{
  "encoder_arch": "convnext",
  "model": "audio captioner",
  "dataset": "single notes of 20 synthesised instruments",
  "train_examples": 78125,
  "gain_aug_db": 10,
  "noise_aug": 0.01,
  "n_mels": 64,
  "hop_length": 160,
  "input": "log_mel",
  "spec_augment": true,
  "win_length": 400,
  "tokenizer": "word",
  "vocab_size": 104,
  "encoder_isotropic": false,
  "encoder_norm": "rmsnorm",
  "encoder_activation": "quick_gelu",
  "encoder_mlp_ratio": 6,
  "encoder_inner_norm": false,
  "encoder_moe": "top_k",
  "encoder_num_experts": 32,
  "encoder_moe_every": 2,
  "encoder_expert_mlp_ratio": 0.25,
  "encoder_experts_per_token": 2,
  "encoder_shared_expert": true,
  "encoder_patch_size": [4, 4],
  "encoder_conv_stem": false,
  "encoder_depths": [3, 6, 3],
  "encoder_widths": [48, 96, 192],
  "encoder_kernel_size": 7,
  "fusion": "cross_attention",
  "decoder_width": 384,
  "decoder_layers": 7,
  "decoder_norm": "rmsnorm",
  "decoder_norm_position": "pre",
  "decoder_activation": "gelu",
  "decoder_mlp_ratio": 4,
  "decoder_head_dim": 64,
  "decoder_fused_qkv": true,
  "decoder_bias": "all",
  "decoder_qk_norm": false,
  "decoder_parallel_block": false,
  "decoder_inner_norm": false,
  "decoder_drop_path": 0.1,
  "decoder_positions": "learned",
  "decoder_cross_attention_every": 1,
  "decoder_tie_embeddings": false,
  "residual_init": "scaled_by_depth",
  "optimizer": "muon",
  "muon_scale": "match_rms_adamw",
  "lr": 0.005,
  "momentum": 0.95,
  "nesterov": true,
  "orthogonalizer": "newton_schulz_5",
  "adamw_lr_other_params": 0.0016,
  "steps": 12200,
  "batch_size": 256,
  "epochs": 40.0,
  "lr_schedule": "cosine",
  "final_lr_fraction": 0,
  "warmup_steps": 2440,
  "weight_decay": 0.0,
  "adamw_weight_decay_other_params": 0
}
Rows from block 5 of the audio encoder of a small audio captioner, named by matrix and row number. Rows with one number within an expert belong to one neuron, the router's apart. Each number is 128 + 24 x the weight over its row's rms, rounded and kept within 0 to 255. All counts start at 0. Numbers have three digits each.
Before each expert's rows are labels from the 100 clips, of 14848, where the router gives the expert most weight on average: "peak in band" is the frequency band that holds the peak. Only what is clearly more common there than usual is listed. The data: single notes of 20 synthesised instruments.
# router: router (encoder.blocks.5.mlp.router.weight, 32x96, trained with AdamW), inputs 0-95
# up: expert up (encoder.blocks.5.mlp.up, 32x16x96), inputs 0-95
# down: expert down (encoder.blocks.5.mlp.down, 32x96x16, transposed), outputs 0-95

# expert 15
peak in band: 4000 to 8000 Hz
router.15:152086160151141108161105106119135124172133115167128119127088161140070116137094117175133106102152117156114097123131129161153171123116156142127093112166127123111151112110135100142118156144169161106144117122161118091131111159119140141194111112152107131140124124093070128123151129123116120109
up.0:088120150133125089157161108151195123116129093122086140112105126149100139095116127111111124092104140149138122113095129099127104160131120144138145135145117110132173166118132125191133126140155104138132160136102140145111134125113135154126093144105143150100086195145123087136160104129164157100
down.0:084108125134119178092180096104121139112158112114116147137152158104136110100138101129123095159116165087106120146104161108122092126152113122098107114119161112108078140121152121132130121169119113102119133120163082113115118077138129175117154088117141153099120102177124138111141117105147135148
up.1:131131155141141119165119095117144115151122116115131131131068155137110135135034109164142076100114091111145130112139103095171148146127127144130135123105116131122134140171133103160120141138166181099151106113096146117127125148139137142165092130095108137127101138087131131114186135136128129116
down.1:165119087129163090115081117104145153114166112178117132114163137131127080114112156124143105137134194103134093144115145108136110136138135140099100107155097113124112116091145124105104114152143139101157101097166138102112142154154106126104094119134145103128124107151167106097132119134182120097
up.2:130104115138123108126126104161141108113110146144107137123142121093120117094138116102119149114058073133145164126152128105110142161094139099171156137088130137125127150111127104148081142112108168131161118105153147091126119161156111176134120160136139143147137167139155094099081123151078142111
down.2:122138115133140142174115145134172145106139142120165130137116135117164122072144138123128110117091164141102132124118148168167101147143114150086119115129156122057138186144092166111127134114117150131104160118113124144096148113114165152124128093118154130103081104073118150153133140096126121127
up.3:127106121148151151135146181122128153111149097102138146137104147154105110135136128135095202134134158117083081164180090141152110130108101125139082143142144129115125176102118126153142136148143130118100116184113124122114107099142108116127077114119112151126145123122135140109153129126175167163
down.3:120128146095158142118109126171211114123086118158116134115140130104121150112101143120103122121124108129092104133152093142164183136140063104121175114132138136110118149128107134127140132147109153168125171116129095134176103124179114161110122138131143163132145119100141107123102120129109089123
up.4:103095156097153105192105122103126141097137108123171110125106126089154122109144132106130090109103136097109133184151147096157111070104167124107114116122156104115124097132108109152118114093150129119185122113175152143146135139140132108129129161134096134105104100121113146136124133172108147149
down.4:138135090197132129147118121152109143132147121145146105163121129141125162139133101137179158144130136148135119141122096161142145116143094145133118132126111150151165191105090132165101145192133087098119090148151158129120100133115141120118123166118160141086169092128162127107132145129098116140
up.5:114128165096138095145086118146096131138131082177100129138084124167128144127161170145137106124175142161122152157096119150126115134111142143142093121174094118136122133107126137110123146108168100150140173083113117109151138145150162141125153123149099145171146105111090132116120131085154105102
down.5:064104169187123108159102151154136087145120133112124141108139127181109092115137147078125139120078156129126140143099121072107124146161144121153133122138142097141138100130159162119156124102128125140113094106129138097130094138137183123164139150134140123114142123126104131128144188130132148125
up.6:141132093123173101133123107106118128117117132121126178096126128149143112147155130132086108140126092212181158115138081104139128165096142131151123126122092156113117175098131123148089143144138134145156109152125122109086126137097098160100116145155151117136128096125116127139102116160131178123
down.6:117151115131109118103137160117100172139091160144117138146149122111149098096139151114109088153118128135130120090103145179118103123111139146161114108161140113144125142149136080162160137170108090114131166148069116109092134059153106130142109092134084134129140146123077118142131121137121119136
up.7:134143141151127135160115151126120143167127099144112112128128155099096111106134138146142075128114126135106108150145162139114132099093131175086101137098126132117133069148112139110167126084110132126153167165134094112158146095145115118134144110139083123135174108058131100174152143133116136145
down.7:130100117115133096125118143152130159106073120151134130119122136166138154187130146134126112149152136167187109154131101149096143109104115122181168132104146123138172159125120132129156095100143118143149076147144109084091129131117145128158117164130107122121105146165156096116073138130123132117
up.8:145123108098115126161115140146130104143096161093165124094085126132120097116130098114151142109117122111160141135081130109155159191164159128089125140184121132075131114168142106107086114105089106167116150099104127142108146141110145116152109109146117116124126160126138161123084148119110119118
down.8:108142142118090150120128161170132144118116121088124117114111103092177114102127160175144116136158141142138070115125110140131110139117104153124116102128143111157145147178138115108117153137090151145135115119068176093080148127113163171128152131087139098132102121167109125120145098127127099139
up.9:146144119166141139137163107194143115132127101159124097151152109085123138111094141145165106109170117115101102184143181197116169112130155112120123115174132131150131144125128131103149131124154148092101138091161137123127095114116131131102135138133121169144133130110091148166123123129122130099
down.9:100124119139114104164137124104147135151128110102105136130074107142147147148105108088144114130141120111131109148102148180113111097129172139149126150109159114104119101097154110162145117091120112117104101093123147094131103124092123135147088125160113112107154150128150157089125137205078138155
up.10:150145121134092086135166078121128130103117119139149148131149165132149124098157111118132115116124095175130170099127113135122142106102164126186101131155156126121143144096161099171128132112115168171137078135136101142104133177151111167133098127089133114073113128128114138104103114128129127147
down.10:160146138099129110110175157146106114152119110120116119131099197087151097154126125132121139145119156088088076133105103131139123149137171088103153103118108119130108101129104141118113094132130091116139126127113149127082168112107101093163126125101081150096110116115166115129150131095121138105
up.11:159094084141076141122092120130131100117102136110117172102073138154126122139154173152152119127114109122112164102140077124080124148097092180123144142153109118139141110086134131110127139124093113119128106113156131167122122121148151153110124166128102099115178117110109129171105155135128113132
down.11:126119102156080127159087081146124149129086125139104116129115092118127150146139112099119122155131128152115096103124154142098114127129147104134142129089126141134200126120136156171175092162138116109110146146166176118132143107154147127171131168150101117108093086154151126159118114117096122135
up.12:137122109101126149125136109090147123125150135082165060107157126151095113131141095138113151133141145155130123123187133115122138101158113121142138128161132102112106143130136111113131171148104154128098110128120125117097126156112110121126137129143125107170147083199161209120160114140143127143
down.12:163194136139148151109116131137135132115144101139119187139149165060128094122105140144116141109122100093123131119131095121126133131153113115136144131170132136096130160135156149136109142132072165138133127133106149139172149166153159145105145123095096146150082109082158135121088125119121139102
up.13:124123141125151188104144091155105157148125107143146148117091082159133123130132107147102129129147132165103169080110119153120140132179116096118157127149106146104098149098145104098139089145113128138113092100128127123099133140096129120135109140144180061132130169160143106151095132116128123100
down.13:122127150113113145091170136068128099148100145092113131111148117108152098115115135142111142167097117108086124074134122143133122142146104134145113184125112098137110099174128119105132124133069114141130187110092151133129173129117128143136130115110138146151173154119074107141127146147119112156
up.14:128118166146128119136104132092138110143115133155136127117107155115112106148122119135160123172171055171118116105151108128128126140149140157120126152072118138139140095136113105130171151086146121122135132169146138091138157133149122119176151100131109139093091113133082106133199128147099110126
down.14:149103138123166082179078111148106148131128149170165116103143110172131113109138151101140114173187133126118153099081128144135127133154091122093131145137132117155118156125171125109139144131167149156132121147142100127095148119120152129122079153142130125096117111129177122131134136116176094132

# expert 27
peak in band: 4000 to 8000 Hz
router.27:124120180169135127141118151153099123135099113137139074122083132116128133115120117128099064092101157124159124144147126148124177097176155098111128129107143107093110104140170155110169118124142087151120121118137115127145102138119095135101114129118111119100126120087187106160130124119101099106
up.0:108119094119109075100104167097113110151152118124119108116211153133091104116126121095128139138172126118128144125119141112110141131092112134152090109121132137138153135116136103134125161123166132184166117170089133138124107124117165107153142162144140122151128137175114153089082136113160128135
down.0:120150145107120124114152093097118167090122110133111136127153143125142162155147102104132093138100115168099117158143113135121122130141166125147115106141139118159112151145137129143096180099102119141132162115195125141092143130118125174113100211100144121114162138098174110160147122129144115121
up.1:147136110162096137148152127140165115130116127147128113137068143161149091155154148138127166072140134114110127132149092090139111150117121153127101133111115128151110139158100160140160172119159142109158124137077138152146126147129141114122136116107105112114093106097127052105089126142121079123
down.1:117127156103143134130146136112144120123155125154101115079138110103130136107113112164132156151124103146104142154159160156170154129182120132135144150128138116120120138096138135079141159091156118147153118122141109183144100150162104113124101132090108134144170058156180111124119132127101171127
up.2:122108107117098149133147121159092113140102085156125135124172129140079130148116112150117089084102070148144122141100105106107098125149154099131121154123086137136118132099141131072177099134148149163151120158114139135083126118110100116111130125123160137134128167149084100119121125135112177156
down.2:136118122129104117132139129113112098159167148078133129148164080148155088101127108163108138141132086144114079104114102173121158142142117147086077122126184137161098145143086097141138130148109115101144139145127131137126147112130109131127130115163098142136095153118100164113148086095126110159
up.3:104110151134072127133105097125099140126117126100141140139153136139114115143167125101118093153085148151161168114116134170140137118166131188100135117175121100078133127157163139113121100161113110111077133113111100128150096100113106097122165146164151109108090100125146129149140126132127131164
down.3:127126093152133161126069129127081131128142119105115111132103114116129134105130150117135128139149162092175114110114128135110131160124099102087141118128103119138146111128104098127138108118112101134141125069127098148070158097146085118140165127102165151113105159147124161101085190123137135168
up.4:141146158162141119146147091156123109120101146121103116134067121125121131156102082102122087133088099128152116118113158108080123128129138142162119121145129139173098117117129132155110137112135147092155088202134130147114149142153151105085090134130097114140139105126169088142133120127122158166
down.4:112117132114119128113148106135210148142089114114124108108139138134147095115110111130170093138145109118153155098131161070154143112093090124120105118135138088104148107091105140146146100148145137147144125163101113113109141160138166112106099145095133137167097104167160155113082128108135114132
up.5:127161116122119121101106122127128140155138162094143145118170143177137114101127141120143145109129110074163141114072109105141148152085105108167121139119131189157144077101113115102130158123094168163196114130136137134109115143126101107146134129155145155158121115141086136108121143129146133114
down.5:105059085145136201148125120138140130131099143128110129115115119145134123097176110129095134143136174132086161064155139130105146129165114120128147077171131129139100132099152124162122141129137145111135140095136121136106146126134131163105143094152088102083108159104136132114138130133118110121
up.6:133126141109150136136110099136145108138170147111134163104125119113180106143144158157134175099144123104146173118142122138118108110104103139119139115144155116112147141101115143169144203124162140185189139118139129154130112115086123183152097111153106138135140104123111129133121140158155119169
down.6:148150132104107120115099168116112064139128120113097149108138157166130100125126103114101145141112142188111116123138131154129176183122123091106110148139120139118117115129148153101140154128112148115121125074105149115172112153120145155089175128101156109159124104139142111110145132069117148096
up.7:126148169135158109111132111092096143153124097165128128122160153135089144123117116081185144087143100128116105128122131124122131067127107118125142091135109098124131108135127105093171132144148153125139180143156127084154129155121123106119138127116155134120080097154110184102156130120124096092
down.7:156111126153080152108121141157116122157115133166118164119108084134138100124138118105165112118146154135111144100096119134127126142100099105161122118147144114129092131161098145137108108114139128116102109119071150151082118175135109120160098091173113132109130107157133132096112183180098133094
up.8:155116132155152101163126144144165114149144118139100133136110113157131105108101126106092165111128108098108151164100119103123133122136135187130144167166125128150129122122128112131144159146177150183160127128157138117139138138153123139177161176163096151144168119068134097090132138122116123148
down.8:121143119131121137115163191132140151143147129136107095104130193169151130155148107123140121137171173109091134149161147167131106119126143103097103138107107101113180089147104147122126105141137159118154085061147135093115122136152144106118113098118100115133142123160140145133144127162104128125
up.9:154120108095141114156129156128176084152153180129152127100133137139115127113130156115142131153091156085162121107192121081172136125142197147145150123113128135125122107121113092143151095121111161109146108147141136126108097136133114133158130162111150133135159136086105163156146137105125157140
down.9:148139110185110151112153105080132114144114152092116102155089134126101179121130116154145119110116103150155087088125112173127097148098139129106105149161126120143130108088137078113140144132103140115104146139153169125155133135153139175073098156159147125112138115137115134138129084150114111144
up.10:133114142145126082123099150093110129133109128101139087139082131105159086106110180141129109137121151114126118113137114094126142123070162096113102129066150149163162121148099143138122092111072136159145124135131097117119096134154121131137105140084097139121106126145162107109093098104134125102
down.10:086133123122151130128105125179135145139106122178115104136114091139098141130102121141141172104067164152149104116126100164136158116152168095154112138133108153133141148110118131097135129134153137101159135190139106112157139157116141094155135153098141104149121110140159135107113070117172116115
up.11:126160117165082100099140118093138158117112119102125134123162144119112147130112092095109151184095141144129096077126176160144104115142131126113105127087099162137149105140095111118142081116099165114129101137127131143134120127140116143161105129138147136108093155140103131096098148114069171113
down.11:120143132098094126120056095152084137118135151136089105123155106113118121087151160086084150137150130151158112100088070120165143113110109074129122133116127176105123143119154135126105112126122129154157113152107120148133123141078127127137176156148139109130145147152123108117171126124134137137
up.12:118147132208109142114113169140130165113085128133108143127159121125126139169122139140117084124112117070139093170146144117142146127111139119110074115091128092148124108140144119186133127099147132125109118120098144110139152137140133151130135119102097160109146110116131100105130110170110130062
down.12:097100124117103117186086142187137142123136131137143155145138133090094110106143148120142129097123129095164163124113095138101120123178133150133132140134115140148147192108134162088143140113148111116119112177149098147138117135146132123146115144089131117128133059121167141117113104121173150113
up.13:087115161164106127098086160163177151167156142165123137109132172155119155115121075115119110114133109127153140086114093103149120083166108116136122122096146116124114155115159123128162093134094118089075128101151113100168119132121118124111103121115126127124147139118128132149119098120108090153
down.13:133119138149121155148126122153115129112139119106111150155128137079126122146114122107155144126103151111100154078079121147108094131179110105154161139147110119167106159122127162105145173130092165134152102112095145112107146135120099123081152143138140167096144135140087157088085176142126110124
up.14:146096139131147131161108140095145082109145063107135150125123105165125132156126125120114120112090126164154135086091137129167116146153130103121134158099132075122120136136154150157145150142164100187127109089103131141132093079128132131150138125160153134147084111128160096088123110110138142129
down.14:128145130122101161141103148083164105114166160100153141124098116140151097126115113151157115134116116062137083169115160099138132161140166111134111112061106130091094110148129101125068131130155119126102119082157145124148149112151141120117126160111124116148123128130150152112162148150126110144

# expert 7
peak in band: 4000 to 8000 Hz
router.7:156138130143139123086099143150129138162163090150173127130141131151073122154188151149151110149164145160124124159144168142134174127115142139115146093110155107169138121135130129121129110109139137157156131145179123097172082101156091142144132139122097146150130117120169114161148118142153136111
up.3:146115171143116146094065152135123114144112099160135129130080117116108120124153111138136120138160084169133149121118153117124148114139145140127095091119112108145124127154105144126147129103176153127144087129093134107151109183129101128142123096142090131116138119166057141079142134149153151093
down.3:116117134127129129145158096149115093076120112116138114137125115126203097114104133121124137148103082148127151078143097134128156067139112139163135138141089114136120105135116156102124155144092128163118144119113160141138135117080163118135150134124137140119090102094080099173116127104102154155
up.4:129144139153139118115096114111135168112131127156134121130124158103086102127115093164132109098144074073141163161105154115111125108090140150147120086187120146125148157130145095131135131136108107118107150075137098103108141118125128109139101123130134122125153166102072117122094132128166076108
down.4:146066171179123119103098142132136132164122116121103118133080149176153084136155104137097138103153088161133112149113185169100131086130133150148139161146131153107110124127126117147115075138153110155160141122129145096108157121085106118147141135143124111136115149155113125113134117143144136155
up.5:127097106145116109119076132137141136130136096171109083131106149112121123096150103114161120181131082123100122147155177103134147103131173103166083115139101109133095109143127136144096119101151150141127133099181143123147107138126129149144100134165100089131168125119090108134135127151164121097
down.5:155101137147138140157161144142102116124120131125122154173120139156130153099153124120121117116109076158158165087135114169171158105127123122155150125166157128127118175146105135134139107096127080172092153168131138153130146106096120155137170115142099136156147089108095152130086128116098109124
up.6:165126081126093121142108136141124126119150175136170140074130129112082117180111097115133137131116088120179107130137102152147113134147119118187112162122135160133114120173146102133141145115158161105105131150142137128176122117132119083111117127117127187095154108134120111123111105140117158156
down.6:159168112102142079139106118130150153132093160117111135125134143148150137104075098160129135141108095103145100131108139149176130148105115099200088167106118114110145140141113122112161114146119144117117168128124145127117076126110088131095105134156169121154127118101091116121160132092132105126
up.7:112120155106112091145096102114104135160138126114142123133154119126136134111171093140150124089131065124100138125160157106137162161123143117142114128135092131113133096152125096111200112087134094114127167112159139124127117115120156129172145131143094170159130137129119104152118156124115124201
down.7:121145106159134128174106174113130115121055127054148130150142146130120138144103109078116128154147172184116135132098165139115142134151143123126119121141176141100160111135105137160148160143129098168094102126121130135162134123158110152121161154130123137103128161139159121136116139115099139121
up.8:094099154163083120132100119123118137130131176136128142108136147151092120130115168176116145202119157134122131110106113095149153139070136112139120136153126128116096136118140110074100121129156119145119107078093130102082131106149112143108133121154153115080117138160141151116097115147143110149
down.8:130157165145120141136118168149163100141168108148111098095108149132154171120129087142152155108131119071168172155111126140165097140118150085104141128103124150157109137116104104114116143146113136116109132110134119112092052134119123141085154135087151137118136152160132121124138129129177127148
up.9:092124141122098125115113079080124136134142103141112133116111160107094143141153095116115153130147139086156127141121130105158155168125122152110179123155152136108126103138132142146150130109139146197164175114128145090135179113165092142108085147113100137077151149123142109119142125128159128117
down.9:106111121164115144133125132165170117156118125047103120118135093117116114137109151107155132105140174189128140156136150099133140123136151106060137148096139135144127112169102167118116119150174139166134159103140145102145134138119130122071099144137094115131147135125111139144110123161125123144
up.10:162171098119152096136117107191128161104151100136130112121175132151157119112119120179136092110149130131125118107161146116118152106139145118113166156139112162104143137122141161151149129118175116176119138083140143097094098100107138146099142124091128102135125160180122165129100146141147115130
down.10:118164136152140141130099099139118106145155103098149124120111167134121096120110127104097091076150142127125160132141087170146122111179147131101116146116130134084133114142163127136134141120094114102111123134142143104102166105107123126117132119128123038146085155137196106128106117134107142143
up.11:067134119166148147147124141121119131135172104162148153153114148155086120148098083140137126176116117178145135121106149102123137118137161112124157160100125123086134134121135112125092125131140118150124150151107106162152134131166123126145108112112190135135118132079096088153136107095140074112
down.11:106116085120124126115173128177161097171156109117110103136111117118185125147133109112126108137152132086153137137095143072145113107089185146111140127110129136114068113114113124102114154084146141167150150100114103113113139166122149180111119105144142151162139109122139139116135140113132127136
up.12:189117118125116078105098142139178128115108122163124162140160101137109122127139128117148154137142152177129167139154091133177148107117152092118122167143140120139125141122138114102172099139138127151153159095110127146157157116133122104152138127162137142184125146128144087108130066127104134149
down.12:175123162130098167135126135130136115147149147137112144103155126136076133154143102121125135146125146066091141135177153080088139126179140118110149137125138134084119135169152104116095142113134160177162135117160138127120161115092125115138138155125149136115129128147099071135129144110114099168
up.13:098105152153103133124132124125107148090135131091104095140158126137105119133123102173136148074120166101150125127146105100142132088118160140160110120159129154119134172099117064136145167102140164148156169122125133104104105143109119119164127143124121131110099166118101108141084151150152080148
down.13:115158116190138068142108140106111136116139134115131099148126138138140135102139130077136128095134182136152166120126114158091081105127157111116094111108117124124118134145107097166133200137165108107101163133106150123120148115142157109145155103146162126136133126126128110155163159137142117084
up.14:136139187129138119160077116144132131123122155126104200112092125164129126110092142154099153102162104162157104079161102131113164137144135153160143120122107127101132110127137141141125135095136142147178137122099127150128127144137146132149119141173140108078111148138110157118143146151078161134
down.14:116111139147151067130120156149124107116117124124133158113150121129149206134131126142082126120116131075153149135148147175104113148127146120123115140107151111138136144124164150074112124098107128129093114116185129112115148135101165113121126130136202143129153149119159089119106132127171152114
up.15:118142146113133085169138138123119120155157124130131171155122124126120120116100164086121142153134136090067068136107133162103159138113144127159108124160129126149145120134109136137094157130100098090153149145156102139152157081129134094134136123113125118094177122064125132137127131103132121183
down.15:119108154144090138142137141155147125178111151156124158105093152207133128122158143109172105128147103125145152150114124087103173120154110104130112128158131133151155137105143121151139104137143129159108105155098119138118094113151101107127108165102091139162150153091160164112118113167098136128

# expert 0
peak in band: 1000 to 2000 Hz
router.0:122120085118135160116148157125105114139119137085113118114138140106168139154075133115111120153073161120130096123102119124117120133103152097130143123102133161125121067097089080176138125104106143132130130155128118139168169119139131109087105080104115131115158111159177164117111122125128139156
up.3:074166122097105133129136128164122137127125072153102126136132140131132141169169113090134107159112088131093095148143121173114121085145100113132079133137093100147123144107152103103112138159160130142111137142120135097111149094141140116137121138139131107165132079161111163106149081088106125126
down.3:153113116097142106149119167187153137086117128197141154153084110076155119098171141176182109115109111104153133114136098145126150128114142159160131109104150153152112153141156123141086169100148104125122134142116105133143134139138132151126120140149095124121136120150130091111115131090138115125
up.4:159128132164112147136124128145080125133163103159106129116145128134123126122147121171109099133173084107114123104150163106140108077180121135110136149103127111108143125094142109090127158100159120112139110153111115103131114092139160129133131125116064153157095120162097192144117117134132106089
down.4:118090090130117118169117084158145114157148130132138133148123175123117122108118152091110135126114144137158108151116066120146107100139139102116136116144150134118158148092117147149134135107097126113169192125161095137158106132143140168125104133157124082138100082122106163072134112124141141095
up.5:139104140098103131129125122139142100120095128132103100127077119108159144145116107122131136125114080093157094089086065148105117159120134154134161125126134140136102117165121126138136157135217120155147094116122102119147126117139132147133116106078146080118087148129153121131087148115120146144
down.5:139109105158123121112147153152125144139107117104112165117158166141111092102119118085127155121083100152119160146126110076125129122141193129078135108142174137112138143134119134161149106096150122168126131105092144170117158175076131142106140146114122178160161129129117152116134128127118111122
up.6:112114010136129111108107137100133145139142144091118111084151130138116143084112126131118116152128092137130143136138087161120167139141154136124130109186124133109132142145118110150130100124120106152135144119103156134131136170106107132094136127128157081087121153143110154124089121116135165123
down.6:126154123126128125107080177136142120151141121167116182140179107165117088159119097115103126148121130136156178123097122129104126147104118151168111148142093091126175098109135134151131121153174099124156086124147137121127067120107121108108096116106160124114149124108136132134146116146100149098
up.7:153106201098130137157062132154129128141149132118134129114081118080142147139095138120126112144163093104103157124161116110062139106136152129110117145139143121132150137155145128151140183141113133147173100140095100151142157106125155137138119129113121106119134136102134144101159122150155168099
down.7:163143099144125106164149107112155118136100124097132121137158154097129136169162126107130120080115146150127139142148110100156132174043158111122141149108123140121080147094132150125159159133103135085117100107130134136121156152111095100146160142129145157154105134096123138155085132159109110111
up.8:091132141147112129088111123122113150115112092108096116104168146112149124118119160131115092173126137091147122123097123114093142131094116151145179133124134105112129115103119109113084157163116094156109144087161130142153163127135131178130114124107154088169072126131105153144128134178083133125
down.8:112136120151106142111164142143163153118125124195158129133108098114142074152126132105150128116107158128120139142156161093140118099187140097128164108138128116120112104125162152125111138136169143128139134103146137142128101144147167078122115170154144142115118133113121181159050140138123117126
up.9:164108141127123114177111145178095093105152115123135103078150158097139106151147109137132139154147098120138116125106106101121128089093130133173155097171121118097141112108119089175094151136167143144124137151140118125116134152124102128102110136128095137156109156083100064142139146128112144112
down.9:118117103142143125109094123137107101112138146149134165158108115098143109147128105082138108117130115123099122158138124099116130099179150122158140131160159147162115165112161138161133140116089121140161125159134124170102137131151183135151166094111100165140102070146129182138099101124157108110
up.10:145148183129104063111114131139125119101120131114126124102145101125140119104139148113118166149145141149066113128139125132109111065126180115098120132162159120162116101104120141127144099122160122144160099166136154128107156156146128107103179112148109121112161135146118123114156150177083130119
down.10:095125101133202130124142164181109137135123153146137136139139105127139160148117131125105109134170097170113090091125113114082133119141107142095108142106133136096116125102153155155124138112107133127121093131107124141114177112132138117127163116094156082122078125137150084118091081104154129111
up.11:126092178159113092152188147156133117121077131151163153141125080156171120107082078163125119106128140137156108126121110164161093131120125118132098126120139137160116098151145101154134112086134145096086124089159147145155140104115143119124100123144135145137147128143116115140089140114119105131
down.11:112168143109094129141153106120084177113148146128151103092114111109116124119132120142094130092116141125118148096121105129104142134156108066114104100153107147129162095116122162108094102103130139207129101148097137139114155105083117126171140122149079159129141130131158108120118143105116111140
up.12:116113141122143069134088131105140143133156121113127163131115140120137137139135110162136106128171128122147135142097114127161111171111148126122111136136162118131143198086141084178165145188179141167129138112075137129156146120101127115129129122088122143135127147136081142105143142135162146157
down.12:120162128109084148091129151133135125155160154177104102103134108120123145132137115130154131069114143167125132126155085092130117135144146119108109084141111163102131124122129169129141138121104131137141111117146122128124145182103102125162125098117102140131140133079132094167111180140099194160
up.13:113152077156099135147123179134152140106100165084108139127141148118116149190098136138138106146101120110146126125139123148167142126132128141124137121106129135138062134146121124164138162149156148184135147154193127146102175093140125119102127101147158133168139147123158123112153113147126127145
down.13:132121166152148096106169121157152157112130192133148168102117115144118138109149156086104107068113141168135161114095121124140139135136131118173163152161143133143123130130122159123121173123175106158122105130124124114182105092125150144127137144155148148119089131132087154148141118110123110098
up.14:116115103136145129139171090100119080144113112152103117140121139114153130094102150136115113085109172171151171113124170134131082122128149107157087134113128153099130088120118123126114121076128128110136167146106128074149159112130140158128145118134117148139151140148180163105087119115149099099
down.14:130115138103110117160122142135102140177183171138108146105115136133111092122150078140120120105183099117138129162154132125110112106162118124149132179136125141104154130102120092103131107089132128169202127146094152125148129108115127125114146113104092122119124106137090148105093124124150161163
up.15:132174132121107174118134102116100147179126110140105161124133135095147137151146112126140115150089119095136162145104143092102143117122107123112118075074127133136141126150101108104107152113140138129135135135137143122149181111127157118084083128116131195157079112105152150130107126148139176107
down.15:142092119081198119167162099152141115148102113115151143147106114106144099099101149160159133172148163130161167125122144171132113089136106073155164161139132128121146146127123147101124179121140127130143127141166147118141115148146157143126170120117119152140119125153113166147131155121113120152